{
  "model": "multi-label image tagger",
  "cutout": 0.4,
  "arch": "convnext",
  "norm": "layernorm_no_bias",
  "hidden_act": "squared_relu",
  "width": 160,
  "residual_init": "scaled_by_depth",
  "max_grad_norm": 3.0,
  "max_steps": 15800,
  "epochs": 10.4,
  "lr_schedule": "step",
  "warmup_steps": 790
}
Rows from block 12 of a small multi-label image tagger, named by matrix and row number. Rows with one number belong to one neuron. Each number is 500 + 25 x the weight over its row's rms, rounded and kept within 0 to 999. All counts start at 0. Numbers have three digits each.
After each neuron's rows are labels from the 100 images, of 14976, where the neuron reaches its highest value: "top examples" is what is common among them. Only what is clearly more common there than usual is listed. The data: rosettes with rotational symmetry.
# fc1: MLP up (model.blocks.12.mlp.fc1.weight, 640x160), inputs 108-159
# fc2: MLP down (model.blocks.12.mlp.fc2.weight, 160x640, transposed), outputs 108-159

fc1.389:509557509530534526481530511528496465535494516516479501500521459498490484521505499499489495496372507535416482494497496501493489497523520511468508491527513520
fc2.389:510544482485499535538445499468511596481521504531519504471518480494484496519460569538485495535489489492501473481487506498503485533536485493566448492525509466
top examples: pinwheel; warm

fc1.441:510503461451470476524546551509501491458516512488530518524538476512496509512489541474463539516518504501461498561494468476501485504500513502542488527509531476
fc2.441:502549440503506524506476482499510495486490506537468477507574440515503489489471510477501522501514437493528474478498500526467525517503480508498491513470472515
top examples: seven-fold; eight-fold

fc1.158:455470507506491482510492529503478509476453479498470513452505477508505484501476513512484508498547479533485505456461498520494478516510499484470511484520510541
fc2.158:536518516509485482532484496532522502503449502489487500489502526497474556519505496462497479488480528492517515474513515430491471509519509493497525477475478450
top examples: eight-fold

fc1.307:569466469524485461514480513463508480475487512472528487489536524524484490501495506490512511511493469466521530497470481522515518511516484516535525490526522538
fc2.307:503490516514471490529503530514459457495466507499548466482526470536529500500511514493460519507494509516507552454510475486523546552490511459491541513488548498
top examples: eight-fold

fc1.631:543528486455496484477507500479487497528508485521556510518534502507475511512523489489513531506470525494491506478520487498502483533469541551486503469464506461
fc2.631:521535487533500544509473528502500460464491494538486510481525501468473521511483498493482513551517485530485482467495493507518528549472487486475478446512523494
top examples: nine-fold

fc1.540:513461437527502528533498483439512491496561503527496470500514507460495468534532484518503499461502444468517475482507474424518546490525475519502496489529533505
fc2.540:480479536529545490466507484507447514461519510498499494485517493496522486481481521476549459463498488492536495555442516524489501493510506487506467527469487504
top examples: four-fold; mirrored

fc1.402:499496493500476472508518536498528537525521494494493552485478500491515507481506472494509522458444478515512485512482524502534500542511557482496484532503521533
fc2.402:496515532487506478493485480525493516489514473530462464462463557536519474511516456543481495523468549529497509508514494472454510488500517474508466472509519512
top examples: eight-fold

fc1.196:542487555470473473519521521502455509504519505478481488501472459519560510535503522486479465485551491523499506488541536498483497485518466502517486531511477503
fc2.196:497497490511463516516518532497521493495497515497527512503514491509510471471520462533511465525523490450510510511487498467481514520495542521485531513534510505
top examples: three-fold

fc1.89:491502525549481468493503502478524503502482484531482530517489527510494545501554477508510465526525559550514521506456523517497506478503501505483510493479534512
fc2.89:521513503481504498475503481483495506490484516525487439509512508507462466496505502527504504517459522490531544509511510475387529489464485489438448505508509499
top examples: seven-fold; eight-fold

fc1.3:480509493503570472492497523474535528510495517483478538465505507463537498504515512535454529491521525492483465517494468497474503483491502491488483569522476501
fc2.3:535497510499498508520506507520457548495516482526463497475501531514456526502528469517495475513478513537547485505516504533445455514488498472494481525539509487
top examples: four-fold

fc1.127:516517471465485461499538484497474520520481548437484506511464514451503515491508485521475489558527476495469479465498472485502541455511479481463491480483519492
fc2.127:507522489450479496473498497492530454515505532536511470497496549461524485542501474507513492507494563490519536419488501531502498505480481487534552488486493516
top examples: three-fold; mirrored

fc1.199:453526507473501442544490528477474503448485539525483496464528488490513495510526473487502525500482476505466502458515474467502536493448491474507514505525539517
fc2.199:480516499517502495492485469519487565529502511525494507503454529502485485513470417515509489519521488459495483457482504511516473478507497495505504527482505458
top examples: mirrored; dark; nine-fold

fc1.172:456463520561486483498492532487523498495511519488549484515471484479492499496490495523432472513495481507476510495476514483518499464496498457484485469501514498
fc2.172:487490515468482536520499499521511479451494502490495548469471483468475466519509526561525549491522503501505514483470527549483513515518498524461510487472513469
top examples: eight-fold

fc1.618:500455517483500517541456497499501502475478505516481480540483438487522502480534530488527495507510467492521456517477539504441500534520468487490446505502496491
fc2.618:459431523494502507490523454523528496520455529492503494539484440483522504467476526487488516532513492513498504520489473495486504523500494507491420498477490478
top examples: nine-fold; pinwheel

fc1.78:480456489527496533519542518521549536473536495483525494461478514454464510485473474507548493535448525557462510453506501503494494473495505501492484531525469457
fc2.78:511496526533487461522530502495486498510458488496477527512502478502473507511504492449500524477516490494513515507511468526507467494436520475450494514479507499
top examples: three-fold

fc1.27:497558486517495498523476473534493540491548479498580506534495480508511484477497524508537497510473520523529528454506480511493491494550501450492510475510546525
fc2.27:486526523555513519494555503474479525501469509502538499457512482525486486469488557507537499482515508483514454521480521444524482514453473527503482457546476504
top examples: four-fold; three-fold

fc1.465:469512489509475522500463459531448481487483529512468493447556523481489527462509524508496491487463478494471481450489518503503481536492523528525511516491528561
fc2.465:488497531455495493527495515510485508460477534492492522498421517509467478544525469485509483448503485521509452484490508498499525499547531492500509502514479493
top examples: ten-fold

fc1.527:491488468522496504506491480537482499504499485497486478475509509479496490514492498514478505535500531472500519531481493485401485521504482538523582512544514470
fc2.527:491515536505507547475465491504463484515527425480495531510517493478471529531513486462517492484535505513504495494519573538511516466466537491491488517505491504
top examples: eight-fold

fc1.427:502474512486470515464476542477487508529514486527481506541494489514460479529527522497539517510515520507533521468499512454560493482481500461482474487486466499
fc2.427:487517519492478514507487492471476458479566519512530532522485465475500491516496536494519522477479512468514464508524500556544513492464488475453511529521493512
top examples: pinwheel; six-fold

fc1.46:471487533505522486526463522516466470487450500500507508515481459484493517478498503527476489536522561492496557477491515500509553455534510486511502509511461499
fc2.46:448541510522488472513533505478510515524508509540514484484518534480474514555551494473506541518529493500532545498483480514494526483484542473483492503516456525
top examples: three-fold; mirrored

fc1.123:486537477479470518486523495506528528474493469517503518481512531507490484475531532523502534502573524493521486429482491469507530494480515457484504475480521478
fc2.123:497496474501455491506471463488478524531460519469514501519565482478503540505484504502510521485515519523530466499505525523495483489491503469468504522497476501
top examples: ten-fold

fc1.365:485490526490482483516481499447447509540494493513512488503522480495500471557504478488464518476488525487491517531520497515584497499484496491525409506492500511
fc2.365:518510481483507493480486489502493526463524413504474511491543514526510481495501519504477540467493507512511489523499526504519491533475494525480495514497511524
top examples: ten-fold

fc1.166:508472497498516476504524505502470507509466582468539453475505502487494552531497526517472486498512465475502504508481517516393495544529500534510387457495503482
fc2.166:478477492491556476455508508499531516455505610468494506502498471500511451470525511539513523519493459489517491471491493499486504522485496504538469529509533457
top examples: nine-fold

fc1.274:482502486506507499519491520469503502480496472512508516522507443510544449515423504536526473493471499509484538477545487489488491529571528480473485521567492486
fc2.274:507526518525509521506535455490493470516480492478511535537541531512453546459470486495477516474478487495504474483513513512527483482448444436505514508526512505
top examples: seven-fold; mirrored

fc1.331:473505545470495494533487516474502528501517453459499522506456503512514492516490498530494544514493502509478517523536505486383488524478488515506394532507517526
fc2.331:507516484518518495503555545471515502490482540492544508490526503478462523523475510493495511509471519510507517515572481492454509506509506499540507527506513437
top examples: nine-fold

fc1.619:471529486447508495499509503494446509490523491511509527483519514508505483498531514458481531517519506491474475522524519499516498478541520475523508502477516512
fc2.619:491483491455516484532492502518463547510474469547535503461508503519539480488488473508535435500521504506529524487486545494488521565489457505520516496534478468
top examples: mirrored; nine-fold

fc1.57:547502465512504452496528500521511556486506470521508537463526543489535484505481518546492488503475466493527506555478476488497507497487492485501501479482508518
fc2.57:554507511450509539484465518473503485494480491558546491519498500492488536531489488501500503485501535474488527517534528505504494490488498522504505512475516507
top examples: pinwheel; seven-fold

fc1.504:484512507497466486497510522526474517471530466498529501525488514545484444493461516510552513485542499499502502490529522541483497534477542469514482512515506487
fc2.504:474533530500559523524510461485459515493511490473495543484533501496515485500496513499515465515517517518510484498560531451507457510475512542509487499499521528
top examples: three-fold; four-fold

fc1.608:503529487475500562494550493446495474410470480493467500497528519495505480493527512516503496523561522510631550494490493500489489481559500466502509498468497514
fc2.608:502513487511514463517470503465501492530547490529524499468481521508499468482501484512493517458548495554489475480513483506500502469450509528569530481495479487
top examples: mirrored; dark

fc1.312:519490533495494525521506554521462497504512496492497474507474500547496495517515519507525513534480485468488474536462465487514518503527499494488487466513478539
fc2.312:571502488464495500483479497512507484512491478496468456513507507538504510497483488492432525504517448521496512473483520528496517513523471466525514496530491551
top examples: four-fold; mirrored

fc1.194:468449482479506550484457535452529521518513506470526466505509511476504491525500540502528480496522527496492505515515527447493479502472460526531485487476529470
fc2.194:439522504496488482509486528487509505496516512485514505488492470524533465430551511487518521496529499475513491528501460587490517512476523501459469444504525518
top examples: mirrored; four-fold

fc1.585:495515487498554500516483498498495530450464489481461494511488529466496531499498478494531500462484473521483478500482519535512470483512541519492499538473555519
fc2.585:464498485522521490512501449455495489478499438533484439516492499474504492519429498501457499473494518511505517514527483498520505464550496514492521508524504521
top examples: seven-fold

fc1.35:529507534470492486487549535522524529483487459506470503508529491521523431511453527535505519496460520510484514537538476481505496506495504507527487493482466504
fc2.35:441496486543487466481497510498502516477488482497440503459467500504488472510449486525489544512513502523498481536537491521518493520502475496512479520526472501
top examples: eight-fold

fc1.62:489554479482491481547495547486511533513469477483489531497496521452527475525498521489497529475513502522528520449471536503497521495495511433513509495530486484
fc2.62:480498487534500503503479469519529556553519509507513488518567518501509546479487512542537441506516512481496520492501514485504515492502502485523494501498489500
top examples: pinwheel; six-fold; five-fold

fc1.15:547484538524454505513549477519449526474450478505510464475508495489511500486521504512501450492494495507465506486485531495487492568474475511503490510439503479
fc2.15:491518477471502534507486555502486516467508489501453531474500529489495476498499534538512508481488469490530500498483511518564554513505517444475545492543463469
top examples: nine-fold

fc1.257:520500446451488449500519502486529485476470498501487501499500521489535460524524498524472520519490525481493501480521508506478502491523504516475496542510536492
fc2.257:475509492488510510537491499510456517498489503506470484467551471516499498480459470521527507497485494514500465499447538536476514554492522510493531528475469454
top examples: nine-fold

fc1.334:506470509467502460500504494494497506491500553505470532507485503506508526480514508492481524467492510502491541476509487523491498490494504481514528503536494513
fc2.334:503470513483510496508495509495531494489514481493466491503491527529485477512542526493501550493504486477546503497524474473490512487506519478469514524518569512
top examples: three-fold

fc1.567:512527514525506489527468495481475497502514537476481528538490480479470539491518507446492461490528511558506499512513522489508449481448492518481498477540563513
fc2.567:488492450506509478484508525523493485485477494509446501498526499487530552488511527493501512510506512534512512481522451504512465506498492532486491553512496534
top examples: seven-fold

fc1.266:518540507476468503483503509472532527487513510475451489492495517496527552532489515465510545529511489493500493455488536518490486487541480501504477503464484516
fc2.266:517529492500518493486545510521508537491527493521500496528495499506517497474469497522498544528488517482486499537522492540493487528462519509516483516529470525
top examples: three-fold

fc1.178:504507545468512457520504462503504520529524489517524502517530506473493401460483509488487477525514501508513526513470438479446510519495527483550523523484463536
fc2.178:456502499509499509492512463458475484529489487472513536494490523543473528495488525481532480524500480513489506540556501514513478506523497521453525469499481530
top examples: ten-fold; off centre

fc1.422:463496471466493535505502531504524510524458481496525537481554475470488512515484477521444500500508460518496515506502512504492507553486518563518504469523460543
fc2.422:535481502521485525554489506513515532518485478480465477524498511503487530480491490481504513475496552471475508501521525455488490502503484532506462518468495472
top examples: ten-fold

fc1.537:504530482476495486501480505525490523522500498455455540491533452485506511491516530488466530500520488504499544498531530537494452533527458501492517481488457522
fc2.537:532526449478457520480509497492506485448535484508465493483504478488452438487523485498513475517524518460485467498516476487508499426506476513525495514493535512
top examples: four-fold